A small segmentation model, trained from scratch.
Data: trained on rendered roads seen from a driver's seat, with toy cars, trees and houses, 145000 training examples.
Rows from block 11 of the encoder of a small segmentation model, named by matrix and row number. Rows with one number within an expert belong to one neuron, the router's apart. Each number is 200 + 20 x the weight over its row's rms, rounded and kept within 0 to 999. All counts start at 0. After the name is the row's rms in percent of the matrix's.
Before each expert's rows are labels from the 100 images, of 14976, where the router gives the expert most weight on average: "strongest on" is what is common among them; "place" is the part of the image that holds the peak. Only what is clearly more common there than usual is listed. The data: rendered roads seen from a driver's seat, with toy cars, trees and houses. In brackets: how many of the 100.
# router: router (encoder.blocks.11.mlp.router.weight, 32x192), inputs 96-191
# up: expert up (encoder.blocks.11.mlp.up, 32x96x192), inputs 96-191
# down: expert down (encoder.blocks.11.mlp.down, 32x192x96, transposed), outputs 96-191

# expert 20
strongest on: snowy verge (78); crossing stripes (54)
place: bottom centre (32)
router.20,112,206,215,202,182,203,190,204,199,165,237,171,181,175,189,217,239,208,204,206,174,182,186,204,187,202,208,188,219,192,215,234,202,189,198,218,178,229,194,223,193,187,206,199,166,220,194,181,187,181,184,183,222,183,224,229,191,209,183,201,196,213,229,201,240,200,163,219,184,189,215,226,199,219,210,214,176,180,181,188,216,213,229,248,227,193,217,218,176,204,182,169,212,167,206,230,150
up.0,087,202,206,189,207,185,219,220,164,225,180,204,215,226,208,231,201,212,189,191,197,176,178,190,186,210,196,239,217,182,160,162,180,180,183,203,226,220,226,215,193,198,212,201,211,186,203,192,225,195,196,192,210,216,177,206,180,212,247,247,213,204,184,179,219,165,164,212,205,212,213,174,223,197,186,184,220,230,202,193,171,160,220,212,229,204,227,190,199,184,202,228,169,200,211,182,203
down.0,085,199,230,176,192,202,183,185,200,221,181,194,196,195,129,158,215,218,217,205,237,206,159,196,223,235,202,219,228,185,186,204,160,191,180,197,207,216,195,186,195,188,181,167,212,214,236,232,192,232,169,212,214,205,188,215,185,220,186,205,197,206,208,176,188,172,200,193,198,161,211,187,198,200,193,192,212,228,200,182,225,193,215,195,236,200,174,191,215,203,205,192,203,232,259,227,203
up.1,098,185,217,200,198,166,201,208,202,184,216,201,217,197,243,209,205,202,186,210,196,244,187,196,235,221,202,194,192,190,212,220,182,218,166,167,206,186,210,192,199,198,190,175,209,190,202,232,186,238,231,241,222,194,247,210,158,178,229,233,218,179,182,197,191,183,235,211,244,211,212,187,202,162,192,191,229,208,196,212,234,194,191,163,207,179,225,204,186,163,197,214,213,198,189,193,205
down.1,095,228,206,217,201,187,193,205,188,235,218,196,216,202,196,190,212,182,212,169,206,189,210,171,207,191,193,219,246,171,194,226,160,205,207,222,202,191,182,213,167,223,210,244,202,185,182,215,205,199,193,181,200,189,209,193,238,172,268,215,208,222,179,191,194,169,224,233,222,190,196,216,200,199,178,213,214,206,224,187,146,168,226,183,191,185,186,164,165,188,186,191,176,206,200,232,195
up.2,096,195,203,181,204,208,231,192,241,206,188,201,188,200,225,213,215,188,183,248,169,197,220,260,172,234,168,195,202,197,195,181,167,184,212,198,241,207,225,172,197,179,170,192,211,210,225,182,181,210,189,217,220,199,186,222,211,178,227,235,173,204,238,225,238,208,172,210,178,182,199,215,231,228,196,207,167,222,189,162,203,202,219,185,198,204,225,203,174,218,208,221,212,196,166,200,219
down.2,094,193,214,171,175,203,188,219,203,224,198,208,208,177,199,211,194,204,252,208,212,198,184,192,203,209,199,202,203,169,191,185,208,199,161,218,223,235,191,181,205,256,233,197,217,180,199,230,196,198,179,182,195,183,183,187,206,218,184,259,216,212,185,187,149,168,236,186,185,225,205,173,182,183,179,200,218,187,245,212,180,180,221,190,197,237,162,162,212,191,238,184,217,203,198,185,203
up.3,083,193,224,200,200,227,213,170,230,199,252,214,187,192,208,186,216,220,191,231,186,210,165,211,210,214,174,230,188,192,227,224,182,190,180,214,190,193,212,213,217,173,205,222,212,210,222,189,168,192,243,186,206,188,199,187,201,146,212,207,184,177,196,183,208,220,218,213,191,217,233,173,190,185,203,213,234,213,211,173,218,238,213,198,198,226,255,186,160,203,222,208,185,169,177,187,228
down.3,087,191,152,211,223,189,222,174,232,212,186,198,158,190,171,176,164,172,214,219,188,211,199,203,214,199,193,183,201,185,178,187,230,205,224,223,241,173,184,202,186,251,191,207,191,196,182,184,220,193,210,204,188,173,206,203,222,211,235,233,243,221,173,191,187,208,175,210,171,228,173,221,203,194,184,211,206,165,199,198,180,165,188,175,227,170,176,208,211,196,214,173,225,211,186,185,177
up.4,086,241,201,195,206,195,179,193,226,222,201,196,202,187,248,195,197,160,199,169,201,229,218,197,210,187,190,217,187,210,208,182,181,228,202,211,182,182,220,200,192,206,174,209,216,178,197,192,227,196,223,208,216,207,185,205,214,180,255,220,216,193,206,207,203,239,236,222,233,217,205,207,221,165,200,182,223,237,211,209,242,190,185,190,221,203,189,214,196,201,200,215,208,205,188,244,183
down.4,088,187,175,152,192,217,223,252,207,206,207,212,178,221,186,196,190,208,193,209,235,209,217,195,179,182,174,231,246,186,207,222,192,201,161,197,210,224,212,207,209,204,201,184,199,191,214,209,217,196,152,201,175,201,207,223,194,175,210,182,209,174,211,209,209,212,210,198,207,205,196,221,198,212,219,206,217,198,199,163,225,192,246,199,175,222,215,210,199,216,256,190,174,190,191,196,185
up.5,098,211,194,167,197,209,239,183,194,227,196,166,179,177,198,204,209,205,223,218,190,184,211,198,187,233,166,209,195,209,187,178,196,150,236,233,231,203,204,192,207,232,184,196,172,215,206,179,207,207,214,185,166,194,187,194,170,132,189,213,209,189,192,145,201,237,175,205,192,199,228,194,183,198,195,201,198,214,183,169,210,215,238,212,241,225,231,205,181,244,226,201,169,204,187,178,196
down.5,094,190,232,173,187,216,179,196,199,212,183,191,188,195,169,231,205,187,195,221,193,171,180,212,225,221,193,179,174,171,238,225,234,209,189,187,217,196,147,217,214,215,210,223,187,204,163,201,186,215,209,174,182,218,222,222,197,187,195,193,195,200,216,180,174,194,200,208,218,202,189,211,173,191,166,198,193,173,218,183,179,208,192,207,191,161,199,223,206,216,183,170,222,203,188,186,183
up.6,096,181,196,197,214,199,194,191,244,226,209,189,190,215,190,210,233,190,197,232,168,218,226,208,195,219,183,194,205,194,219,185,160,155,222,181,207,223,226,191,193,248,204,177,187,217,245,184,202,213,235,220,211,185,175,202,220,149,180,222,180,223,199,201,226,249,205,209,215,156,208,187,184,220,200,211,213,193,173,178,196,174,222,183,199,194,207,205,158,198,214,229,183,166,203,190,201
down.6,106,195,192,189,197,201,231,202,192,204,187,205,204,198,213,211,189,180,237,231,189,173,203,198,181,210,208,207,209,214,201,213,210,201,190,216,227,217,185,185,198,199,236,184,187,216,174,232,172,186,222,170,165,201,231,207,191,199,213,210,218,176,182,186,178,166,197,223,201,210,200,187,182,169,212,223,200,176,223,200,178,187,201,210,186,206,153,159,217,217,219,177,227,174,210,201,195
up.7,123,201,212,177,213,217,240,206,221,208,220,186,168,189,196,211,209,192,232,229,224,175,204,239,163,241,193,228,191,213,205,195,196,215,203,195,207,191,189,208,236,149,202,233,227,196,202,176,168,196,218,197,191,203,173,217,179,177,226,210,169,193,202,188,197,218,186,211,225,207,230,181,204,196,195,185,200,183,178,169,189,221,204,187,173,212,225,203,147,217,210,183,209,191,168,191,202
down.7,113,189,198,184,198,183,191,177,180,214,169,205,183,194,186,202,167,215,240,204,211,200,205,220,199,195,184,179,177,197,209,212,188,184,217,255,216,213,202,200,212,276,235,180,188,198,198,201,216,215,217,211,184,196,169,189,211,205,226,222,223,218,189,178,188,187,184,182,210,224,181,216,200,190,195,198,253,157,207,206,181,162,197,183,230,206,177,200,193,205,195,214,192,243,202,153,210

# expert 31
strongest on: dusk (65); vehicles: zero (47)
place: top right (45); top centre (41)
router.31,068,189,196,223,228,218,196,191,198,214,224,212,186,210,186,219,215,180,176,204,206,198,213,247,180,218,208,220,222,196,179,198,183,179,198,208,196,201,191,199,208,196,207,210,214,223,210,211,210,201,197,226,167,204,171,157,217,212,229,234,196,180,203,190,198,220,161,222,206,202,215,213,242,160,161,212,203,207,172,193,186,192,197,168,184,207,225,233,206,189,200,231,189,198,170,210,181
up.0,094,216,191,216,209,195,193,193,175,218,210,173,204,192,189,226,190,165,173,163,190,214,202,160,201,209,209,200,224,222,231,236,210,194,198,227,202,212,185,223,199,210,152,182,193,202,214,203,221,231,204,215,157,162,235,199,197,194,207,242,249,190,215,199,182,175,164,183,208,221,231,201,215,179,198,203,230,232,252,189,197,185,174,174,204,219,219,228,191,202,181,183,208,208,174,217,193
down.0,098,233,172,222,156,173,228,204,215,171,200,209,205,184,200,206,182,185,233,158,192,204,196,226,204,207,207,192,223,219,196,209,223,171,228,198,190,207,196,198,201,226,192,184,194,212,188,213,195,198,190,201,210,183,229,207,192,232,150,203,171,170,203,190,179,185,204,140,213,188,215,216,194,220,242,188,195,221,173,241,194,188,225,227,156,183,184,214,216,217,203,218,220,197,164,181,255
up.1,107,217,202,199,204,193,168,219,188,179,178,241,217,210,207,228,199,182,196,208,217,200,208,175,209,177,208,210,205,201,194,242,209,191,189,182,270,202,185,189,228,195,165,188,190,218,203,222,213,208,223,205,193,170,237,223,196,202,181,178,208,198,186,215,172,163,204,171,202,217,217,208,219,188,237,186,196,211,196,196,228,161,176,193,192,204,209,196,202,214,221,188,215,179,199,162,164
down.1,101,206,185,215,213,206,179,187,226,207,178,220,205,217,213,192,231,205,171,185,219,182,183,205,206,229,187,223,200,193,168,188,207,193,199,186,216,212,201,194,188,217,208,174,208,153,206,177,186,196,212,230,163,194,227,220,190,166,198,228,217,187,232,223,215,213,150,181,185,196,153,185,212,229,224,196,197,190,179,166,195,172,233,182,185,237,196,227,215,210,208,170,178,179,183,169,216
up.2,103,190,218,207,229,182,194,205,214,200,214,179,187,206,201,185,219,187,228,229,181,188,188,227,179,231,211,183,184,200,217,214,182,196,167,200,193,195,178,178,186,183,239,188,169,167,225,174,147,220,216,185,233,245,198,225,152,166,200,185,200,190,206,213,200,191,206,216,192,193,174,201,166,213,222,188,183,225,207,178,224,176,203,150,208,201,196,189,224,192,227,236,197,215,185,209,207
down.2,096,190,179,167,211,205,226,221,199,235,196,165,236,222,154,201,207,180,185,166,237,210,196,184,201,191,214,211,199,201,169,203,215,215,192,173,204,176,186,219,195,210,220,188,225,205,221,181,223,178,206,190,177,247,213,180,200,165,219,195,197,218,205,183,212,181,198,188,152,173,210,194,194,214,179,212,180,196,188,222,184,177,229,176,158,254,192,201,221,201,221,218,187,226,187,209,200
up.3,089,229,224,196,195,179,213,183,212,197,183,164,222,191,204,199,195,222,196,209,170,207,178,197,192,199,207,234,188,207,264,170,238,205,187,200,184,218,204,192,194,183,191,194,226,181,173,214,202,162,193,178,216,230,207,198,211,215,182,191,225,201,173,176,181,213,235,177,189,176,209,215,185,154,198,195,176,223,220,221,191,181,217,218,203,189,193,157,222,217,205,231,194,231,239,215,220
down.3,096,174,193,244,220,186,216,181,169,186,201,176,158,206,229,190,205,211,210,177,236,204,149,223,161,196,171,209,155,208,177,186,182,187,189,208,192,156,245,226,202,188,199,230,204,211,248,199,201,165,187,176,212,183,197,201,169,219,190,139,195,186,214,215,210,175,207,185,186,231,184,191,194,196,196,201,171,183,193,229,196,204,165,184,202,204,182,190,183,216,193,186,203,231,137,238,209
up.4,106,213,174,193,205,193,155,223,212,186,236,173,211,195,234,239,184,179,217,236,210,189,214,193,206,184,196,206,213,191,162,235,192,206,217,212,207,217,199,175,227,183,192,196,178,226,206,208,205,198,205,202,182,198,184,201,199,232,222,197,221,197,212,206,216,185,183,202,191,228,211,210,208,181,186,195,215,232,189,213,193,192,195,236,187,204,190,203,188,195,179,191,217,198,173,230,198
down.4,103,190,206,195,218,172,217,226,207,246,198,203,196,216,196,175,192,214,214,195,221,215,231,183,187,206,184,186,213,179,199,176,212,231,221,200,172,198,234,188,213,217,210,196,228,188,197,200,177,197,189,199,202,181,178,222,210,170,183,234,205,188,204,206,218,214,180,223,230,211,180,216,184,209,198,210,208,181,177,230,185,218,224,181,224,220,214,223,240,205,203,195,183,182,218,216,177
up.5,103,220,225,226,220,215,203,241,196,226,224,219,176,249,209,212,212,203,210,189,210,190,194,212,193,208,238,163,175,198,141,218,191,193,216,189,200,199,194,207,194,210,208,206,196,194,196,175,181,208,187,177,190,211,187,189,184,184,192,256,186,199,222,150,203,155,178,210,175,221,200,164,199,195,185,201,173,222,192,209,186,194,184,198,189,221,197,208,219,186,195,188,208,224,222,214,201
down.5,110,223,218,189,201,218,231,189,220,189,188,186,216,202,205,224,165,184,194,193,167,214,184,224,194,248,218,195,179,219,234,219,177,178,184,216,192,207,204,185,213,240,205,208,214,214,190,192,197,183,163,187,214,197,194,185,236,196,205,219,233,203,203,215,201,196,193,213,193,192,201,235,212,211,179,186,175,211,196,210,203,176,253,223,175,215,216,211,169,214,218,189,201,227,237,166,213
up.6,094,186,177,220,191,203,204,196,213,209,215,207,198,194,223,210,201,191,208,221,182,204,194,219,197,176,202,220,175,220,222,215,214,232,220,202,229,196,181,198,208,187,214,195,207,157,232,169,174,212,222,150,159,231,224,240,197,212,184,177,212,194,194,183,211,224,229,171,208,189,201,201,198,195,203,180,192,236,232,200,202,189,179,211,207,199,266,175,176,190,207,171,203,213,172,182,208
down.6,095,209,201,175,197,192,194,242,184,191,187,200,208,171,178,217,187,182,195,182,206,220,154,202,205,195,213,208,215,179,189,199,209,164,177,170,212,207,208,213,223,191,226,168,241,254,181,163,203,206,188,195,211,205,182,200,171,202,211,192,209,195,202,218,205,210,207,199,209,229,188,205,176,196,167,182,190,152,181,175,201,190,196,189,170,204,163,198,208,230,181,216,204,173,209,149,197
up.7,128,215,178,223,192,200,191,206,168,200,192,217,214,175,204,216,188,160,176,194,197,211,229,190,178,184,202,176,199,197,215,188,184,189,209,191,209,224,206,192,180,206,217,191,186,246,219,179,238,234,213,245,173,166,207,162,222,195,210,177,221,195,220,232,223,212,201,208,210,200,215,205,231,191,170,202,231,181,180,200,217,168,207,206,176,221,219,217,184,193,210,220,163,179,192,198,154
down.7,126,193,174,173,207,183,172,202,234,230,172,207,178,206,206,190,188,203,210,195,196,171,200,197,217,159,222,207,189,199,219,224,224,173,195,205,167,223,182,199,175,167,208,174,177,162,215,213,207,183,176,189,204,222,194,184,187,177,226,193,184,182,146,183,204,241,179,192,202,191,176,200,236,227,203,198,204,213,231,219,216,188,211,243,168,192,170,228,231,210,196,218,184,224,190,205,194

# expert 17
strongest on: truck (84); vehicles: two (83)
place: bottom right (32); bottom centre (28)
router.17,133,184,236,160,213,195,237,182,214,190,181,228,181,220,208,196,191,225,197,190,217,201,187,228,211,215,212,170,184,203,200,195,224,218,245,188,226,193,186,185,188,161,181,217,219,190,234,223,207,176,204,183,203,186,226,224,160,211,184,216,189,157,176,172,188,179,186,206,171,206,182,186,199,216,218,201,173,227,191,216,167,215,184,203,187,176,198,174,212,198,191,152,195,183,223,175,230
up.0,106,201,199,213,209,215,205,194,218,202,213,203,216,181,205,229,260,205,190,243,210,223,211,206,212,188,212,187,212,207,201,234,180,188,186,186,210,226,213,202,216,198,185,193,217,198,208,222,166,190,192,196,232,181,229,156,183,194,186,182,198,153,184,196,187,195,215,202,198,160,215,175,209,189,222,198,169,222,180,190,205,215,197,193,195,180,230,209,213,168,228,175,207,194,196,213,219
down.0,108,226,215,206,176,186,194,199,178,190,217,209,204,195,203,189,182,229,230,192,160,188,192,180,222,218,176,209,204,221,225,166,178,173,198,236,190,244,169,197,200,218,194,198,213,195,192,198,201,230,180,159,189,187,209,208,215,166,216,225,206,188,185,143,203,173,231,224,205,222,190,223,201,210,180,200,225,187,230,197,196,171,206,200,238,195,220,196,201,194,168,182,196,226,211,203,164
up.1,094,203,216,212,199,228,178,173,172,177,179,204,201,228,222,196,231,219,209,203,198,215,202,205,209,181,210,204,194,154,201,194,164,191,182,198,159,236,219,218,181,221,233,236,194,204,222,204,200,172,199,221,206,215,204,191,188,209,249,197,179,210,200,176,195,174,174,189,196,199,210,204,184,176,203,222,198,179,217,203,191,206,186,173,196,214,221,205,209,195,196,211,192,203,206,202,209
down.1,084,220,207,178,220,199,211,212,205,197,195,180,196,209,204,184,202,235,204,154,172,237,209,209,227,182,181,199,226,202,216,205,204,203,220,183,187,206,235,189,204,219,210,206,197,166,221,207,194,205,195,205,232,186,166,196,195,214,205,234,213,210,184,204,192,186,200,219,207,169,215,197,206,176,197,199,191,204,175,175,207,190,174,200,170,234,177,207,208,197,201,206,175,227,250,207,210
up.2,096,198,194,205,192,205,206,166,206,192,207,192,162,182,197,213,178,211,236,234,200,180,183,203,216,228,186,223,231,198,230,200,206,191,189,233,194,207,165,186,214,215,196,208,206,193,212,217,175,227,203,211,179,220,247,184,178,210,185,214,192,165,169,202,211,222,153,203,159,185,229,186,194,200,224,229,211,202,187,178,174,209,190,219,178,219,184,200,199,179,213,179,172,177,210,177,200
down.2,102,198,204,150,190,170,199,206,208,231,195,225,207,212,206,159,183,186,222,225,206,165,185,184,208,202,209,207,227,209,195,204,170,189,206,191,238,212,180,177,179,211,182,168,195,168,234,177,194,209,189,172,212,190,220,236,229,194,199,234,181,182,213,182,208,199,226,188,223,187,174,218,173,190,183,224,191,212,206,173,191,195,215,186,209,162,183,210,182,210,174,205,161,213,223,169,185
up.3,083,206,207,216,170,200,173,204,183,157,180,207,173,216,224,216,214,179,202,223,174,214,215,179,195,244,203,194,189,183,206,209,165,206,192,213,208,187,190,192,220,180,202,214,198,174,190,190,152,207,190,221,222,224,176,210,177,156,194,196,154,221,186,209,186,224,190,193,198,192,195,200,222,163,193,196,239,209,218,165,206,204,176,201,223,207,191,207,209,217,206,193,210,213,200,186,214
down.3,076,169,191,199,199,164,196,211,176,222,195,201,169,181,203,210,221,195,194,182,163,199,205,180,213,194,197,180,193,181,221,213,223,223,185,191,193,178,180,195,217,194,167,192,180,179,165,218,174,219,166,209,170,202,219,232,171,221,199,204,207,220,185,204,206,202,147,196,180,214,200,207,218,192,196,206,183,260,159,210,229,211,189,232,183,191,207,195,204,243,213,215,177,186,204,171,232
up.4,107,200,242,181,224,225,197,220,163,211,211,198,173,212,220,214,230,191,208,185,186,232,188,203,217,211,176,202,193,189,226,188,195,213,193,182,201,223,239,225,177,175,189,240,182,211,206,193,192,208,207,183,211,179,182,200,203,195,248,212,221,170,187,203,193,112,193,226,223,191,202,159,214,160,177,193,167,203,186,194,206,222,198,186,220,182,227,200,204,211,182,198,227,207,209,222,186
down.4,108,201,193,163,160,188,208,206,235,193,196,197,211,205,220,191,191,203,198,198,187,216,158,226,215,213,172,181,174,159,177,231,232,169,200,179,186,229,208,179,223,184,216,155,231,201,236,214,186,176,204,197,224,175,187,234,183,172,200,185,214,177,239,185,215,205,213,202,215,252,185,199,190,205,216,201,196,211,212,193,204,227,207,185,203,190,208,185,220,192,205,208,211,197,218,193,211
up.5,112,197,187,204,173,189,204,180,227,221,163,225,225,226,217,188,188,232,176,194,231,187,226,205,154,205,205,188,196,226,188,214,210,224,221,166,200,196,188,184,211,198,210,198,203,210,214,200,243,166,185,205,220,157,174,219,192,221,179,182,165,214,227,223,206,215,218,182,175,207,193,246,218,210,219,199,195,179,216,240,205,199,183,188,205,209,187,198,196,201,201,186,189,190,213,220,219
down.5,114,178,199,207,204,189,167,221,220,209,178,193,195,186,189,220,220,200,217,199,183,212,223,179,211,205,196,238,209,204,208,200,211,218,172,199,198,215,175,209,188,210,220,209,175,197,183,201,173,222,187,190,196,221,179,181,194,203,192,243,213,226,200,211,197,183,189,249,208,164,224,181,204,221,171,212,210,182,189,197,201,179,220,218,179,192,193,176,187,227,202,227,205,165,193,192,240
up.6,102,200,209,179,196,179,207,182,207,209,184,209,200,192,161,173,198,227,204,203,188,185,175,188,176,199,147,216,212,194,190,185,179,133,180,194,238,271,194,197,213,178,179,205,221,227,199,188,190,191,195,177,218,204,183,209,181,169,209,214,147,194,192,181,213,199,181,240,190,155,213,184,187,218,182,209,160,192,234,169,175,193,241,202,219,194,209,188,179,194,204,214,195,179,202,211,190
down.6,098,201,179,179,171,194,197,221,208,213,192,201,211,198,215,194,201,214,159,238,205,187,219,157,192,179,196,189,202,172,202,207,208,175,188,176,212,217,167,191,199,173,195,179,193,242,208,175,205,195,189,169,231,167,187,236,192,186,204,165,164,210,236,208,194,219,226,177,223,195,182,201,231,191,174,182,201,197,237,202,226,185,210,205,192,210,214,179,188,187,195,210,183,210,169,210,209
up.7,092,202,209,242,182,216,161,221,186,189,187,204,205,206,177,205,239,180,192,226,198,188,210,169,163,203,209,182,207,170,210,212,164,203,181,212,191,193,214,207,181,209,205,226,206,192,234,196,187,186,192,200,193,199,182,187,195,206,219,253,200,200,181,218,209,148,182,194,202,192,222,211,209,166,161,213,202,226,213,201,182,197,202,176,206,189,183,213,222,216,216,197,229,220,219,182,192
down.7,098,206,184,198,212,188,216,168,219,211,196,197,213,217,214,187,175,226,199,196,174,222,183,221,198,226,174,187,184,193,226,175,255,227,235,185,211,195,188,179,209,202,208,186,195,216,225,250,211,188,183,180,193,175,194,218,201,214,175,162,203,210,210,176,204,188,187,188,175,201,222,179,212,183,234,185,209,222,143,228,191,217,177,193,197,194,221,211,246,201,214,197,197,186,201,204,244

# expert 10
strongest on: line: no line (67); vehicles: zero (31)
place: top left (65)
router.10,068,210,207,189,193,208,219,185,194,228,210,217,175,164,207,228,201,164,209,186,206,171,232,233,199,201,193,182,213,230,169,198,190,184,195,220,192,204,209,205,234,164,218,227,198,232,204,210,207,187,195,242,199,204,195,189,196,224,240,232,230,152,191,193,200,214,193,234,243,190,229,213,218,153,192,199,196,206,173,218,183,187,214,191,193,184,215,206,199,185,199,227,184,205,177,203,182
up.0,101,190,200,174,179,147,206,209,200,198,201,218,192,206,230,171,215,199,178,190,153,196,243,184,194,174,228,217,175,222,201,213,216,198,213,193,197,167,217,204,184,206,206,176,209,212,211,216,195,182,204,187,214,200,190,218,200,186,200,257,204,164,211,173,158,194,257,213,213,230,187,186,208,203,179,209,207,202,190,220,174,193,196,210,199,220,194,186,188,213,194,202,195,163,193,215,188
down.0,098,203,210,213,170,168,238,190,246,204,233,163,220,219,198,173,195,217,192,220,192,218,235,218,208,215,218,184,211,221,223,168,201,161,213,238,190,198,205,214,196,229,200,183,199,211,224,173,190,173,199,222,184,196,189,210,189,227,150,213,215,180,192,255,185,209,173,228,185,180,166,209,212,193,214,175,217,218,221,180,159,224,239,202,189,183,191,232,186,200,195,173,172,186,207,197,181
up.1,089,185,192,198,204,191,169,215,189,220,207,192,196,193,204,232,214,179,210,226,209,204,227,224,158,195,205,200,199,230,203,207,199,220,202,187,168,212,214,186,197,165,170,185,179,192,178,180,179,204,180,205,220,219,206,184,227,224,219,196,216,188,196,208,173,241,192,175,199,217,179,165,236,179,243,191,231,191,220,194,186,175,144,201,173,185,197,201,164,225,211,216,189,196,221,189,200
down.1,085,193,222,223,218,195,242,213,224,212,229,252,203,197,210,198,165,212,187,182,185,198,190,197,211,186,193,223,200,184,195,223,211,188,193,228,203,205,152,175,205,224,184,176,189,201,194,176,185,196,193,181,226,192,178,182,195,202,184,175,223,170,203,187,221,207,179,204,209,159,218,163,191,221,201,226,225,220,152,196,183,195,203,223,189,190,211,179,196,194,206,176,218,173,237,172,164
up.2,116,209,210,190,178,208,201,206,235,210,186,195,208,171,201,169,227,178,202,203,208,186,192,218,210,200,216,192,207,192,186,231,169,182,161,194,172,221,194,226,240,186,247,209,223,214,210,205,238,165,197,171,218,208,171,218,199,235,182,202,212,231,210,193,174,205,207,209,187,180,198,216,183,248,235,196,189,186,197,186,214,149,209,195,173,191,184,214,181,201,222,205,204,206,200,202,216
down.2,111,183,220,177,203,219,173,209,226,212,199,223,185,202,235,198,214,200,178,205,169,187,204,217,223,233,205,251,214,171,242,208,235,225,179,188,164,175,181,212,172,166,202,201,199,195,193,210,172,221,206,187,187,200,214,219,219,187,199,228,185,198,189,241,195,212,213,195,235,192,190,166,213,199,175,242,193,207,163,186,192,190,180,197,182,165,163,217,218,207,167,179,203,222,242,201,217
up.3,130,166,207,217,190,184,239,169,189,196,197,224,202,168,230,187,209,210,177,182,212,190,219,209,202,224,221,171,217,210,205,189,215,221,183,208,201,205,174,194,196,191,233,197,213,226,231,190,223,221,205,193,199,174,210,190,179,234,264,247,198,201,208,213,184,189,204,216,213,196,184,186,215,167,211,190,218,201,187,192,192,189,196,193,196,197,214,169,210,177,200,207,181,188,214,224,220
down.3,124,266,226,200,193,205,228,196,207,233,201,213,206,152,175,208,173,182,211,199,203,205,209,234,153,215,201,210,215,215,204,201,160,177,192,198,206,204,219,200,225,230,228,222,199,201,223,202,188,172,210,194,201,219,189,196,210,189,218,232,206,211,205,228,208,196,276,231,211,195,213,213,205,239,208,203,219,201,201,189,175,178,195,162,199,201,201,197,167,192,190,215,210,178,225,205,190
up.4,093,195,202,223,211,180,193,169,155,162,211,198,157,192,226,173,230,187,180,181,180,223,159,169,202,162,214,192,167,183,221,209,170,242,180,239,216,197,221,206,201,201,210,192,196,197,198,198,191,195,148,215,221,219,238,198,178,191,216,204,208,196,176,233,213,236,209,204,188,220,175,190,227,200,218,196,202,189,171,222,215,190,218,197,188,206,206,217,205,199,179,171,233,177,185,208,183
down.4,096,232,170,187,199,216,219,185,216,205,229,204,196,176,204,183,216,202,218,185,178,216,206,204,174,231,221,216,203,233,191,203,207,229,224,193,194,187,205,187,172,211,204,208,211,190,223,202,188,168,208,215,158,190,198,176,204,215,163,170,191,228,186,216,162,188,209,197,217,222,183,205,196,192,247,195,223,223,189,180,175,191,225,189,184,178,202,213,209,215,169,215,198,205,211,188,230
up.5,098,204,202,178,165,175,205,186,191,219,216,229,205,215,216,181,207,194,171,213,182,218,228,193,169,185,219,260,185,223,202,164,192,215,192,202,211,186,212,207,189,204,226,188,178,213,181,199,167,187,171,209,196,219,190,221,181,214,186,200,244,174,205,186,184,194,206,204,202,193,190,201,194,236,198,220,213,227,178,213,186,188,198,202,227,186,178,177,173,230,199,189,234,179,213,200,197
down.5,099,228,229,217,176,204,172,202,216,198,203,164,182,204,227,187,220,186,206,214,187,182,217,196,203,213,202,210,177,210,217,179,242,223,183,215,196,175,232,217,195,216,221,239,173,175,218,191,207,147,209,242,202,194,180,196,199,239,171,193,223,194,217,215,174,224,232,212,213,199,242,224,198,213,212,178,173,217,172,211,195,202,221,181,167,209,222,197,194,230,200,184,189,185,192,201,195
up.6,076,217,188,189,212,218,199,176,169,199,198,196,188,212,137,212,210,216,217,205,243,198,204,207,192,194,194,186,234,205,180,190,195,198,165,185,218,235,202,198,211,204,191,211,201,209,200,189,201,184,181,219,204,198,212,177,190,218,202,195,236,192,182,202,185,167,203,210,210,227,196,210,195,188,192,207,219,225,226,209,222,219,206,183,161,198,219,175,191,211,186,215,218,196,161,195,197
down.6,089,209,187,216,166,172,197,179,199,182,190,202,208,221,191,238,220,189,178,215,201,182,199,206,199,187,185,164,185,172,222,185,188,200,209,236,212,188,208,212,228,188,182,182,159,193,199,204,202,207,191,231,218,194,218,207,203,228,208,211,207,146,201,220,197,174,177,221,213,155,175,191,199,225,194,199,218,208,201,206,211,206,184,219,191,224,193,197,216,188,217,196,211,183,150,191,221
up.7,096,210,248,198,215,194,219,184,194,226,191,181,192,221,190,181,198,204,197,215,206,225,196,202,180,191,210,224,215,196,191,198,177,220,196,219,191,203,213,167,212,198,227,209,232,143,196,198,152,180,171,213,196,204,204,225,180,201,192,174,193,234,233,216,232,199,153,201,172,196,224,206,201,246,206,178,175,222,175,184,176,199,212,194,206,171,148,205,225,191,206,211,215,201,206,189,200
down.7,093,194,189,203,242,190,169,208,170,214,220,187,223,177,245,206,211,212,186,191,197,229,202,220,192,200,210,163,199,196,195,206,202,193,231,243,196,207,223,252,203,165,175,228,182,219,194,172,211,153,229,200,189,201,187,214,191,198,206,206,222,186,191,227,210,201,213,203,191,224,224,177,230,223,202,222,206,222,160,201,227,221,205,207,199,192,255,180,226,188,210,186,208,186,180,234,196